Rows from block 18 of the image encoder, named by matrix and row number. Each number is 128 + 32 x the weight over its row's rms, rounded and kept within 0 to 255. All counts start at 0. After the name is the row's rms in percent of the matrix's.
# conv1: bottleneck pointwise conv (encoder.blocks.19.conv1.weight, 128x448x1x1), inputs 270-359
conv1.22 105 [150  78 146 124 133 134 106 119 116 146 121 133 171 182  95 159 129 131 210  90  73 123 144 144 162 112 142 118 127 123 121 155 184  71  75 141 142 143 137 137 214 140 139 165 184 121 137 125 178 177  86 120 172 131  46 139 119 187 118 127  82 140  87 115  30 154 154 184 103 133 152 133 129  52 125  96 104 134  53 130 116 151  88 101  83 148 105  90  99 125]
conv1.23 109 [102 155 108  83 136 113  89  53 116 140 135 124 106 123 105  62 131  58 103 102 100 131 138  92  86 142  96 135 136 135  59 125 118  98  97 131  59  61  97  75 101 135  67 146 128 126 114 172 133  86 111 125 166  93 136 117  40  94  98  98 106 146 149  74 130 132 138 116 143 127  85  38  91 134  82 138 149 121 135  99 124 124 152 156  99  99  75 145 128 166]
conv1.24 087 [104 141 156  85 205 131 138 109 114 159 124  93  87 154 144 110 118  77  98 152  59 130 121 130 194 172 151 183 109 135 124 107 129  98 116  82 115 166 119  96  81 153  70 119 168 133 128 187 128 135 178 140 186 178 135 122  88 163 125  84  96 126 185  98 171 153 115 142 115 172 116 119 144 123 178 121 115 147 116 124 116 128 127 196 150 155  41 176  79 128]
conv1.25 094 [ 82 144 100 133  72 112 147 164 116 109 120 134 118 150  98 149  83 138 173  91 153 155 147  78 151 123 111 126 150 159 141  74 173 143 130 160 160  63 172 120 162 107 114 181 191 117 137  84 178 127 109 146 110 151 136 148 175  93 146 134 133 142  51 116  98 127 142 106 133 101  91  92  49 130 139 126 145 130  92 143 135 103 147  73 140  98 159  94  45 121]
conv1.26 106 [126 172 127 104 164 135 117  87 115 125 137 121 138 146 146 196 121 107 149 151 108  69 111 177 147 192 135 114 113 128 162 119 121  36 109 136 157 139 141 123 149 122 120 120 118 123 134 152 117 127  70 134 153 118  95 118 122 137 168  44 133  81 154 161 165  93  92 153 112 118  87 130 176 137 130 101  56 125 131 172 111  75 121 156 103 158 149 152  48  93]
conv1.27 085 [ 57 146 128 154 117 122 168 174 171 129 129 148 115 142 132 156  52 100 116 103 139 182 143 115 145 172 130 131 101  84 145 150 113 213 139 129 134 197 156 151 115 156 126  30  72 147 142 102  75 188 102 108 100 112 153 109 132 110 177 140 151 134  72 121 146  72 102 119  96 150 142 104  89 115 165 111 100 179 109 144 153  73 101 122 181 121 118  59 170 115]
conv1.28 135 [185 153 145  97 131 131 116 135  92  95 109  56 121 164 103 132  92 111 121 149 108 111 126 142 174 122 144  83 164 117 143 160 115  91 186 143 133 104  88 119 112  84 125  83  83 132 134 154 149 135 118 113 122 105 136  60  78 129 124  56 150 115 111 116  83 105 110 103  91  94  31  80 120 151 106 104  88 104  65 112 118  87  94 103  66 156  70 133  83  96]
conv1.29 086 [168 162 177 121 160 177 182 120  98 156 126 135 136 162  90 219  98 134 145 176  77 117 191 129 148 149 115 139 112 123 132 102 129  93 157 178 122 149 162 135 140 167 104 104 103 178 161 122  97 146 133 107 152 109 115  66 119 143 117 100 137 139 159 111 104 124 135 167 120 160 108  62 146 101 112 101  94 142 116 122 117  86 138 128 126 112 102 102  67  56]
conv1.30 089 [ 97 160  25 110 116 151 106 156 111 126 151 108 134  81 119 117  95  86 102 153  93 103 112 180 131 187 123 122  99 113 128 111 123 110 132 140  74  71 103 140 140 108 165  83 129 109 114 212 132 183 123 129 105  86 136 147  88 116 138 108  52 141 176 131 106 171 111  61 113  67 120 122 160  86 172 131 163 111  99 132  67 135 136 217 109 145 134 172 100 140]
conv1.31 103 [ 87 131 111 145  54  65 125 178 136 118  75  98 124 194  84 153 117 120 135 105 123 105 134 129 136 145 119 132 100 122 108 153 158  86 132 185 158  83 137 120 105 119 155 191 105  80 118 109 161 125  96  97 137 107 167 158 179 130 112 110  63 115  89 170 148 121 113  87 162  84  27 134  94 154 129 138 176  97 118 138  52 124 115 125 143 101 138  90  62 168]
conv1.32 092 [113 112 155 102 157 146 108 115 206 110 119 146 103 140 100  98 113 137 132 125 100 107  92  87 147 130 120 200 121 150 106 125 114  54 147 111 103  88  71 116 119 111 141 194 153 166 156  94 125 104 118 129 124 175 121  85 123 137  91 110  86  88 117 101 108 136 180 141 137 175 210 144 107  94 144 153 107 118 117 105 132 157 157 111 132 213 104 125 125 105]
conv1.33 117 [126 122  89 152 146 162 131 197 122 144 150 128 128 137 137 130 148 157 140 118 186 139 156 149  80 101 121 186 136 173 156 135 131 139  80 114 147 176 129 141  83 164  99 144 150 103 155 113 144 156 137 152 160 150 131 124 146 129 174 151  88 124 113 159 133 138  89 202 131 182 211 191 186 144 150 123 164 156 204 152 191 184 152 132 176 132 141 153 176 100]
conv1.34 102 [ 49 193 124  72 120 125 103  90 162 113 143 138 156 145 154  69 144 141  69  96 118 147 115 163 108 129 110 127 149 121 149 155 122 159 173 168 153 180 116  95 118 141 102  98 109 169 133 163 132  99 138  97 127 187 115 141  83 109 136 137 127 119 162 195  99 123 152 163 117 155 160 135 153 116 196 127 120 141 123 148 163 146 172 154 149 110  97 199 199  93]
conv1.35 095 [ 95 168  36  82 143 142 135  86 116 156 122 164 138 116 105  74 144  96 146  94  80 121 159 134  64 105 117 141 152 178 153 143 149 125  91 123  78 114 143 122 102 186  81  91 138  94 191 155 138  53  88 135 182 142 107 113  82 107 119  80  89 150 117 144  95 129 165 138 141 169 155  97 123 131 167 122 145 148 132 150 140 152 197 120 142 104  87 159 149  95]
conv1.36 081 [ 48 173 121  98 180 128 176  67 118 141 105  93 105 130 110 107 145  78  96 138  78  69 161  70  58 114 130 149 146 158 120 174 103 114  82 107 110  80  81 118 124 158 108 117 131 104 106 126 127 127 118 123 178 128 103 110 106 142 126 130  84 147 127 107 127 133 151 181  98 160 183  69 158  95  82  99 101 102 119  89 149 185 142 159 126 108  96 112 144  69]
conv1.37 092 [128 122 158  90 175 197 120 132  97 186 165  84 135  95 132 145  59  99 116 118 142 124 109 131 154 159  97  98 160 155 131 158 134 164 176 126 140 197  64 147  80 126 156 112 189 125 102 119 152 131 194  92 100 116 108 111 112 139 143 101 147 165 173 112 144  70 108 142 111 125  61 153 162 145 131 117 148 131 121  99 183 123  99 126 126 142  95 107 103  70]
conv1.38 087 [169 129 149 162  94 164 116 127 182 171 172 160 126 178 161 166 134 153 143  84 173 143 126 151 154 125 171 107 110 170 170 134 154 205 143  79 122 129 124 135 151 137 159 166 177 170 161 160 137 134 143 172 120 105  76 142 107 153 114 171 186 191 115 187  91 116 171 146 138 100 109 144 150 144 113  83 122  95 174 173 157 109 159 154 150 125 152 164 137 100]
conv1.39 096 [139 152  64  81 182 119  95 112 133 142 162 114 124 125 120 102 140 127  85 117 142 133 125 176 124 168 133 155 152 101 157 125  93 112 119 126 159 179  84 145 138 185 159 178 141 142 120 168 161 165  82 106 147 115 137 112 119 132 146 118  71 166 121 136 157 130 109 112 165 179 146 129 168 139 114 170 119  98 109 175 181 163 113 151  89 174 118 179 150  71]
conv1.40 095 [197 102 154 144  91 124  74  95 102 121 147 133 179 176 146 177 113 104 148 155 144  80 126 170 160 170  88 123 122 124 165  98 132 116 122 127 149  62 164 129 147 157 101 185 122 203 107 188 179 129 153 123 167 159  71 117  97 152 101 113 115 213 140 190  61 121 191 105  84 117 121 115  98  65 131  78 155 115  77 149 108 181 122 122 137  99  54 183 162 138]
conv1.41 095 [ 86 104  59 129 126  93 119 185 131 106 132 144 132  97  99  92  84 125 164 118 126 149 128 107 104  69 130 142  90 143 158 137 165 132 131 102 149  96 123 112 196 166 126 154 116 124 109  98 135  72  95 151 138 107 112 148 182  92  84 143 102 122  66 128 110 147  89 135 142 119 174 103  80  77 131 163 113 157 106  72 134 140 122 108 137 135 113 113 131 137]
conv1.42 097 [116 126 136 162 105 149 112 172 181 107  78 105 175 150  81 136  79 118 165 175 133 114 140 142 142 106 151 154 142 131 140  99 132 121 105 104  90  77 121 124 158 113 177 147 109  95 148 149 186 157  87 100  92 165 156 141 105 169 129 152  87 118 152 186 112 102 116  90 115 125 180 113 115 135 121 112 120 110  96 155 109 117 135 152 122 215  98  81 139 127]
conv1.43 102 [ 72 149  91 151  73 135 142  82 154 109  89 127  88  90 107 123 111 121 173 115  89  83 113 122  47 115 156  61 109  99 101 134 102  93 123 122  77 104 111 136 118 104 131 123 152  73 155 192 116  92 111 101 139  93 147 135 114 113  74 159 122 151  92 142  58 114 108  91 133 108  92  84 110 129 111 194 147  76  90  91  31 104 105 107  99  68 164 110  86 144]
conv1.44 102 [140 152 167  76 161 125  84  70 127 176 130 158  49 113 168  83 142 100 160 167 136 106 134  83 148 168  90 124 139 162  70  87 100  82 124 134  67  64 123 100  93 142 162 129 145 140 150 190 119  85 119 110 186 193  91 110  59 128  93 147  66 190 175 111 136 130 149 129 105 107 115 112 114 100  95 102 119 117 119 122 144 101 197 105 131  50 115 186  88 139]
conv1.45 115 [ 90 126 109 152  64 149 135 109 126 118 129 125 116  88 126 140 114 139 126 121 123  75  85  76  77 109 189  95 121 125 101  94 137 127 105 123 109  79 127 132  75  77 211 105 161  73 147 153  86  87 141 122 152 138 144 136 147 116 114 135 115 158  98 159 136 141 121 124 130  80 123 124  82  89 131 148 133  94 121 119 100 149 152 114 144  86 122 148 128 198]
conv1.46 122 [ 83  90 112  66  84  70 138 147 145 114 120 115 118 138 107  59 163  94  81 131  71 151 135 133 108 116 131 124 158 121 114 100 128 168 161  79  90 105 143 121 127 130 146 125 114 101 149  97 128  68  72 114 107 141 145 104 121  98 137  98  99  75 149 119  97  89 117 123 144 151 163  68 118 109 208 119 111 100 131 108 173 145  99 106 204 235 156  84 161 124]
conv1.47 107 [102 106  68 110 122 140  75 147 114 172 126 102 110 128 139 130 145  41  89  84 113 120 138 120 136 126 108 106 130 112 114 121 124 114  91 130  99  99 138 105 144 120  88 128 134  94 131 191  63 173  93 127 137 134  37  94 122 162  99 107 108 144 208 183 153 157 130 143  76 149 125  77 145 130 126 109 159  93 137 125 105 136 102 203 148 122 114 176 113 115]
conv1.48 084 [234 182 149 138  97 131 117 141 152 126 149 143 113 175  99 184 148 105 164 112 147 127 145 170 167 128 114 114 145 135 112 123 191 107 138 132 166  76 154 146 127 131 132 177 131  99 112 147 135 202 104 147 148 117 115 116  53  97  82  94 151 123 135 142 128 134 115 122 121 121  51 108 139 155  97  85 133  92 112 151 110 122 111 163 134  78 172 108  62 136]
conv1.49 094 [120 147 170  83 129 124 134  61 133 113  97 147 108 142 182 109 135  57  99 165  89 116 137 122 132 166  52 109 149 155  96 131  81  89 113 117  96  80  89 124  97 139 100 134 180 112 116 188 156  92 126 167 183 145 115 125  73 156 117  74 115 158 199 108 121 176 138 155 137 128  94  51  74 124 131 109 113 111 137 125 104 176 151 163 138 106  69 205 144 111]
conv1.50 107 [ 72  78 160 122 105 163 124  79  73 132 119 107 112  96  75  86 101  54  94 186  91 113 119 115 110  93  87 103 122 111  99 136  98 124  99 108 135  59  68 129  95 112 116 109 159 134 103 100 109 152 120  77 140 126 166 130  83 120  59 125 125 110 138  60  79 141 113 114 116 150 149 109  79 148 143 163  92 122  77 118 121 141 106 125  67 111  79  83  88 114]
conv1.51 093 [147 149 199 104 197 125  96 142 140 137 118 116  85 144 188 121 167 160 125 142 103  86 169 116 133  84 104 156 124 114 157 116 134  92  97 152 125 153 140 132 101 129 125  90 141 205 129 134  79  97 189 167 206 179 129  86 175 162 155 130  93 115 139 103 141 153 148 200  89 178 150 138 122 112 166 141  46 116 128 115 103 117 173  82 117 133 120 195 124 142]
conv1.52 091 [110 129 119 106 169 186  99 114 133 163 157 157  74 157 151 131 173  82 119 104 136 184 173 167 107 109 139 139 119 121 201  91 120 161  99 144 159 139 146 161  85 142  95 118 151 127 117  97 101 157 105 134  87 157  82 149 153 138  98 157 173 116  76 177  82 112 156 156 110 177 174 169 163 136 150 127 106 144 135 107  93  93  89 135 153 162 129 130 167  86]
conv1.53 096 [104 142 163 149 160 141 140 114 136 179 104 175 127 152 121 136 153 160 178  97 147 165 155 105 121 139 104 147 168 145 102 196 159 181 155 125 159 143 187 124 159 146 128 205 172 132 133  86 150 135 106  62 139 113 124 168 118 120  89 134 175 106  71 108  85 150 112 147 112 130 144 145 129 104  89 110 184 118 122  96 148 139 119 119 139 150  53 104  97 135]
conv1.54 098 [143 123 162 137 113 158 165  78 129 125 186 127 155  95 100 134  76 101 109  67 227 171 163 139 133  86  89 151 100 129 160 142 161 153  89 152 201 181 118 124  94 146 118 130 107 118 116 117 115 115 130  72 110 118 102 107  91 111 143 156 198 131  87 143 163 119  80 159 200 144 163 220 185 142 119 126 138 121 125 143 119 131 126 150 201 109 180 145 162 138]
conv1.55 097 [152 119  85 114 138 146 133 166 110 126 123  81 118 115 123  52  78  95 166  96  81  92 134 123 108 116 163  95 140 108 138 133 122 124  53  95  27 127 164 136 154 163  96 142 122  93 162 162 131 120  81 184 138 131 111 136 107 162 101 123 118 115 150 187 124 155 172 138 124 142 176 113 151 142 190  86 137  93 108 110 180 106  87 185 134 109 132 136  68  90]
conv1.56 099 [ 71 130 138 145  53 129 155 176 125 133 105 140 115 115 113  96 124 118 132 104 122 177 160 119 113 106 124 164 116 148 116 124 157 149 120  91 156 162 185 121 155 150 145 114 144 160 155 140 124 128 130 103  56 145 105 174 122 105 123 159 119  85  66 108 104 109 125 160 117 151 184 173 160  71 127 103 157 125 179 121 171 166 140 104 182 177 148 126 144 137]
conv1.57 090 [255 131 172 151 120 138  82  71 129 162 101 141  82 131 129 188 101 123 179 110 143 107 134 134 139 158 131 100 163 162 105 123 146 137 169 127 152  76 109 101 146 105 127 139 201 125 115 193 196 150 137 137 154  98 110 160  90 166  98 157 158 136 161 123  95 173 156 143 107  73  96 104 157 110  34 135 120 129 111 144 119 130 142 169 105  54 121 206 108  63]
conv1.58 087 [143 135  92  76 165 156 113  77 132  86 104 157  69 117 108 110 129  84 112 136 138  96 101 141 143 140 137 129 147 138 191 103  91  85 153 100 149 104 111 163  91 116 140  85 161 189 155 141 147  88 131 108 189 102 133 138 109 102  66  81  69 202 117 158  60 136 128 118  90  96  79 127 128  96  98 198 117 130 127 149 120 150 107 148  48  66 103 137  89  79]